Rows from block 3, named by matrix and row number. Rows with one number belong to one neuron. Each number is 500 + 40 x the weight over its row's rms, rounded and kept within 0 to 999. All counts start at 0. Numbers have three digits each. After the name is the row's rms in percent of the matrix's.
# fc1: MLP up (model.blocks.3.mlp.fc1.weight, 384x192), inputs 64-127
# fc2: MLP down (model.blocks.3.mlp.fc2.weight, 192x384, transposed), outputs 64-127
fc1.5 110:526507489470527507556528502562462480482473523568535567487540456463504509499405500569486413486453488468556511441463513564526540489478452505439417449456484519520517467443530524464513500538527548
fc1.6 098:485466483495427511414529476473530506478462433512533503583430505535462532507460557446460562549482510539477509515525507548465589439620491491453447499503517479465479476510498485490494525476405544
fc1.7 096:597485562539536537504483456496505541532454571466557510493519449464467463485479499509464497521502457514415541480492515451471531455469488411468491506576466502532465515552469472467500492539473485
fc1.8 091:445582444487505443518487496480527501555611489450531523560494471480452410568475493464519498467564490399520496498412472536489569515560478450518548522511494507501542524480534480521441469474513499
fc1.9 087:535473498536431518549529470476485403573569474541510523579509399456469503501493481495512518472476516544451466512544486535431550481492500527473536556437612448520469573547528498505446454509464462
fc1.10 097:531470506472557507522476535520509465539498461502558494485485427431509502482514510508527457492546548514458554553478519439563528468471545554505448541530457504572480435503514531540535465425495461
fc1.11 096:473429554450477516509433489470585504506490504526502492421544498467506456485489591496437532509545495505470482495430535463506557467526501416426505522499500452462491464567471485467475513556506514
fc1.12 100:548537497508511450510471520503530531442495540513499539494496479479529472532444504570490494533525530496541484551503467549563553506515488529560516547456493464540549446454528450566499454573535463
fc1.13 109:585473460582512452507513466486502468569593474415528414503505469504477438530483569435552519500502508470549417431551426481525503456483476551567484485580528527506474510552511492495509501460575491
fc1.14 094:395521509486490498526486520469537480518534505476529437550497362517562524500527520454524457549500516456516451434529483485476505532565542496449443476543496469482419587501507464477437479533496496
fc1.15 093:464567465492501447484423472511533566493559502460576494500497456557539471481562486486459530502519456441537512485434464516488444522580529506484455543470507449449573512531525570483510423524453530
fc1.16 105:480511540503531505543509422522548465528492474586467481495552471507502445474501476484578490547502522495544512536423522493423537520568513550564504545510526516394540453501523484474470490482535534
fc1.17 094:454422488555532470459468523396527465478459495472546541493467584488501462509458493511472504474566500483585444499451580535532491524521530531504465560457443504487595556538490513424466575498502521
fc1.18 108:475551486527446479533516476495530563490515492458519456494548480462462413538468507574540535579475562470501535627508483571547503480478501528484540597514535413562491462551476508483500507534537448
fc1.19 086:513442488468511573490523465482473487477481483514452430505562472542519511505503501535512483446555517494432530449559513455533470441524497499443406462503482482539491499427429547510499526471512551
fc1.20 091:482434495529513461414556446528494438420610452465454547503583506544495540507532511486452458479518501500465569471515454492483511525496454516442531436477516485599508451461454483459500466473485483
fc1.21 094:463542498588493453459414559572554533534519552492533496540505547494464521482514540524482503524536525540614455497500435478493549502473517441548509486510404494529530527489495485489521451412567513
fc1.22 090:598470556475460519508483474451512549530465541480459524503536518512439475522516516574521497447534493386405437488480508501500516479490433452489417531441464466477495470498464512437508468510461493
fc1.23 120:480534528509536449432509566433428488534471431428590491475462483547529451435480545477482541543489524477511499463456461556504525503475471498540461550526499576470509551551504528493542549517542504
fc1.24 113:510506540558503542439444525529503487531498525440532465462484492431552467439508516535534542482444441518517425534547452554551562529495454455567474514477579534450487504493478506523520467485479539
fc1.25 097:471484515561465484530531436487494535576519462504507493562487523479575501564526566474536470490496486581569478525518456532594526489476522496459396546456536485524522438521472480492537477523535484
fc1.26 093:507497536512470537545575418497474433511535552546523502468516454487470503490512525515488468470488450458499429460567558452533538507535510465400513429470434498457529559518551430446536522539501438
fc1.27 095:414449536482497430505614548488539473488486479484525474474465516453493539446555585408529462542487456542515454485568499474524602496464466556423500522490524514556501557488480513490495511526564467
fc1.28 084:526540505517568514502558496483520556511575464489478398445500441477483516489546515470554517545454439520550523448539550467447504544508535518506479482469500553489422549476395467507537543475547478
fc1.29 099:529506479533502502460505505458512552480421478437513595418462504564476497460506518453528414565484536473532458520459504566558470470513445467493487448460471499506492499501542518519605457421492472
fc1.30 096:530531490563520441574485507459538464460512554496505490464523457480517451533519519413535508498442572513435479527521535487538449487499470508545578434485437501492502549523457497506542508469553527
fc1.31 096:454503505505514413525496462529554497452558533462554493492541496525521488526480541497505423529462554519447610431450420465473498494475526475508487532502517525543442469543539470494554464449586443
fc1.32 106:504484464491517471583478478468503536487521451523517447510461470516497515432496491583530432439551545451485498544481475559534494464477539585510408498522387503549468516406483481531524513480531488
fc1.33 105:519499514508516571474514549418512509531519530478527542489525489452547443513494531450477478508467513573493467446551495479496472425445540452511547519541457519469504517551423432569495499546572531
fc1.34 096:516525505466535545507529499540500469544528541500419461447510464532511474445539463459518441544552527498517452483538420491461503450449494450480458484494542543586508523463483525471478528438476523
fc1.35 099:507550483481542488476495521547545402498563495516492532509511539463495477538540481526451515493531587537498479514513535514484477488515546488427512497424503500581447497532447520493587498460516469
fc1.36 110:452485504560471510508506504485511503499547551434515465506405499493430448455507480539493510509545567490527475482534450512525506495506477560487478553471590504468518520419465495546581535546457536
fc1.37 098:558483516609460474542550551527460460563470505429499470441478599548476520476468451522479502455512540502504508459505483514522433480505570450462507469502444529485526491497491514473513440531496459
fc1.38 111:519495467494552479551568510528445437544529453464524382466454544512587533503470499519490532461558481442481504456548434411534576480465521493507494492508458538488509538519480495484564507486490447
fc1.39 101:523482498502426544511487598544493531533458467501480559503492515534453523579509515501484498566531483404495532509437503527529524530532521507467567510486552476586480505537503450517556501475494537
fc1.40 101:550458596560498499486440478499505525407521505481512490553432513505600552460542509542413555489504522512491538531564424519508509540533518469504503521556519490526566565436404476502510432506453422
fc1.41 104:488426565503533515447467544485519468584603476476482547580467476548476497559495464568515432533420528561479498530474435550516512504479475479516461530519524508481563508465482425498495540559463509
fc1.42 089:522516491475562519462533485413620498422514511509470495459483560482451450461527493530494492450495532485468489473495560515469477494501548461462565450486469459496516477432523448408497486509550546
fc1.43 094:509542492490528414504612475526497469484559516466515499512503499557529485574473529566571480514578465489554512484522475474478446546461511519412486500457525470484529527473402451532546496455481485
fc1.44 095:478475512504486413588460486450536483545469449460531481532545423541476516512499529494516458491515499536423509529488535487528492535407437442513500500502458472428559496473435408553506518563570477
fc1.45 104:487492556482498484515582491429491513513445543429491552491523550561454505504446543418493515500484489511516432586483541557456485482418548481472511500536524552438540501467524486566534568477502538
fc1.46 109:454496460512586521529516561465527519455521502552517536549469472494539480510512441524537432492520565564551426467506477504474457438528451459585440502479453496507512497477449562528527513490544476
fc1.47 089:472535400530586506514506472485516518501540523531608454502516546466505392537517446514510448504527490380491477563518516522449457529543507482582420513593616513447525481551459518558526522461491480
fc1.48 099:522499549537507569453499525455499480529492480422519538512520480483480504446410530456570508520537550487485478517498497510485525486416517498485518463406559556526428522546494481548537520453552522
fc1.49 102:482526495459477495426533426499487560573576480479535578529551485599560536551516552496494513473509514507527467514458526457586620558467574429491425457564564530484466504476460520475531484439445474
fc1.50 090:511461576455494496444551498548598483450549480508541528498473477525505496525474478491495546474450579450457552519515471513476575473486508473464513525560521560501508465520479562556481462519575523
fc1.51 101:447523441512636493500505503488459477503464572465542513453504461499514487571448458542433521486521501519518524580421524472454576469417496565505480556490532536496498473469492531543543521492493487
fc2.5 105:522483531565489519471580556509485475439526480368444451472497563565476598467525497547489534500488456542519455489578541454508524436521524486441538478494538419469515498514501519486438580477548474
fc2.6 097:535538498548569486509450519598430559489518514458495504455495507519479509576444551529521536526509483493518519460416425462523453453358465508516425528484539476466472488507508536520500489500505434
fc2.7 123:430519521515500504485531527517515487602526551495420540508469475501477464555514527467528446465472537488562510559565542575556552488476528490507502483528575435505489553484583495540530496504493530
fc2.8 100:520521534575566517447489500507553499491392474510530468555477452474505492512488552458547500518447533511442450507494466430515508541478521547514519441540538508466439444511476531481522539533536552
fc2.9 106:486552473509519441452467510493445531447467465440534555523531618511449486478543541584504536447523530462524469457450439472541496653487510490452494522519491442454445464562525556519536562534541440
fc2.10 094:478494523522519471539502463431503516488540522457494468487473559519476525568484475542484525451465475522517481469498511538473462493526467430463495440471527517436468480527456461510464517517519433
fc2.11 097:555652523532502470497498524513488498492458508525499485575451423524535432561414440465499517499472491488542503532481463483474522505504529516518504529511525524520540564470570499507515557504546494
fc2.12 090:458425575407551480517536469514441512423494520486537479507462470545497506470542480474544506485470521538527489495517518514539539552495488548418535471469549480427497405440498525523398572516473480
fc2.13 100:511554488466460506508537577520459470433549439464478528475465486535498426514530494543515461560541477488522492486590499514477452418459464493537437463527492502478457459544467518475463550476463423
fc2.14 109:581465499509514545485495410484475492487490508411546638499500521485497472500492549518495550453465528536492539525491519493583504508488505452567484524433475401548524502527522464485584509520496485
fc2.15 085:505493480504431451474458486508550487413495540502468520490519512482465515507469443447489665463461514525528521538533553458481508479426505476525579554520477506488405418447524450521435484524490545
fc2.16 107:526492456512533540498526425454508518559517530591532524515496453406469436547549507483554541419454481558547529483549436546448545532472453513517480482466481498579553459564465531509502573539516469
fc2.17 089:482538430443459536558530499548471421497539485459504488525460478463488522541499526430515478486504503526490469445554457504577492460469459459573515500481490506476496554516507524482520425496503433
fc2.18 092:535500370490559524500482472445471469488499460451542476567478508468491478530513541514484443470405460532488446448474522508524506502528526563473497460438492527472475492467480447534547530491454426
fc2.19 095:490522509551487474439471524453484443446470549517522532510491462505489496547514489550498609590493462525529536497498492473462495537478483485551511516413522500475537555437616392553465458480501480
fc2.20 088:511498484497468528508511471473454568540525523553625471440445489491508464425534459590512534462493506502500457518465529538470508504482494482477496555500493498493483452485471525521469554512449573
fc2.21 103:492481427505465601505505520557459538510482470494489553439522543520529519551480531546551510510527509481484479453478552518508542573531456469482514478496494434494459477581444462544533516486443446
fc2.22 096:377504494520431518560440508507479489512538514474560461542447444504472507481513537471515527518560448596580547459449491467488410471534491563507421476543523468477440539505459468530504467523495545
fc2.23 116:519488481458461472475492570552535573495472499531485493547473516523476492502443547421523506450552481565543574555533463536500493467558632500494537532546465494505494528476542559472450562482452518
fc2.24 095:475541490431509503488480500489513453507500494439530515479492474455593528455496506520449484572509522465472521531468559453545454534453462544537470503537450476487519513454448570607476499482528507
fc2.25 100:518500461463498486556560500503507520531478416455585459499488503454518457494483550503521483436474494459467610449479586502453529558461501465528531493461566524523496452470513436502463476560496504
fc2.26 090:496546547453542511508534452489471429480421450465529556533513496528509487483475461470513488529454521538487545525415486490554416538486427536588520557548505466500481458510451520531500497472504479
fc2.27 094:538424461476471522507413561446498485517517462520516423531488485560536549424411538529445506513475417524515496442469489439529435501441491533544449451493466468522469469509523449552474500502438503
fc2.28 098:468484442532490519519505490475515442554499444536473431488508468523488477544484494523457422542557467447409410492452456479460481517516551450559480552517509465541429569531575519423453466453518461
fc2.29 106:524432540417522494507587474496428465506542444463444513514450484533512498474464468501479495525457416529476499492554517549450490498482553392582602505539547489505464510509428508433465531505455509
fc2.30 110:442531516444588519460439558481514548563518544563529466527545484484465463524540591499473485503484430571553501602445489494483539481517568511510462499503533533461498509443462475498471485520520446
fc2.31 087:478517477486452519402555401560432479575528463432598512532475459513495472475558562477457516537500478397504451447536501542551500440511476498536466452485496509439501516442466522490521530537507556
fc2.32 087:483520464547546548501529512585519509406484476481526434528498536575509515466544520511557503555507523551482507526462504532486535476509474556429509435437566480511515508523529487515517434474436461
fc2.33 098:442434512436428549486489499540474501512474559550544518547505517482540554487487537529527495467471466521489503566432569503542520488519455500527530504573503508525530465470519507514469476480563468
fc2.34 098:483537497457506444557469485443481541496554560510516458423533442426477408499480568543501452508462417433559532488469542447536494505563527503506492504474516485501532514442520511487519511552568459
fc2.35 093:515511462519536533502571485407507538535521533462424465551546498516523474523521517535429462426472503507427490511460496601478502516448478518416546446542529488436531547523570466545493571511473555
fc2.36 103:524518489496484512551594571520475514498482529481505539574456408526475463525521474476436497556465537564518515504504583460528525478541497514529425566493492435517505460447463460505471457566451466
fc2.37 094:476535475475576536500543500525457518510606509474542557498544471555481507509539469457516511493482487405480525466565493551473487508404461442427483497466540533533458496412535544520525548450417580
fc2.38 132:508533475492433508564511486491420467539539485541485517510510518534457463466504497486507450522531451482566527542500495508533504482580532516523564536582485463472431468486429511494529461509424486
fc2.39 087:513522567577524443481489429530490487536466516457507481549488510437580478499529569524440578517517428458509473536549480532457489484514573512502473511531546543412506464575504524511511476568509510
fc2.40 094:477503537510498499453472448454505535439399520486515509453430550555457467447527468502543449516531467492500530566474536508525475574481530553549565554468462420423545490458487515451516411487466477
fc2.41 101:496523520481402490513486495550519474528512476582465430585379520496421408475549522479461496485550539511487461463485471470551525426514534509491454527446485491503462483520543480505513493473499472
fc2.42 088:526518497490449403620456549546478533559516518504480524569479550549529532506488481576597545490484522521494502441543472542488527484527538463500492556503469530480476442528490497491454467588482543
fc2.43 086:464471543489437553482473512574583541450480488436435515573472532497515450465507532465496461492479528507484511546544504487549514508538438484489466511484487485496482521516646528574549515493544488
fc2.44 101:446551481467475532501535508519518500519497572568494519565584452450571550438524501472521529534565495408582557472496541444455479489478503531481366495525494481532529517542543550423498471518521444
fc2.45 089:520494449493493502478482457585525547554476496462459572483514465432489533431548543499553437433504551478504548450548435492521446427531498548546444524464520521558539476535571478503553485441538505
fc2.46 107:512491499495524508471539402481472451537476507494551519486472516500433503470515473539499443557510436451539508504546441501480519499540451442480538496571536509559514524471467496467537521440469512
fc2.47 095:563511509540506506374473447483543576504502502511543503449531451486511496438495508525500528425497496478503499428496538558527532521519487441407527520478502483553487499416572510526497478533542503
fc2.48 098:539487533525520498528453443537542496557499442544444497500475475432462530456550478530524439470506529472516510493534470599474486459545531465432521484541489562559513524474542517515450569510478536
fc2.49 095:469567449554474548487445497591536476422479496460442425532478540478503546408457425547478499495555560519496457500573494506502465472486556536507505450530491541493473550495553440465517565499495482
fc2.50 073:553591429542507480501525505509449557565476511487490508461456514495495545453524474485483470494543483464486490525455477549609528554501524444563513546500485545495495497478538509527560505497465497
fc2.51 103:447442585535504441444486452496468474523514495425517608522563508528509529544572518601419529435450454445435452554525534525388515368487516520444548511485522529505451578539586520491425545503568544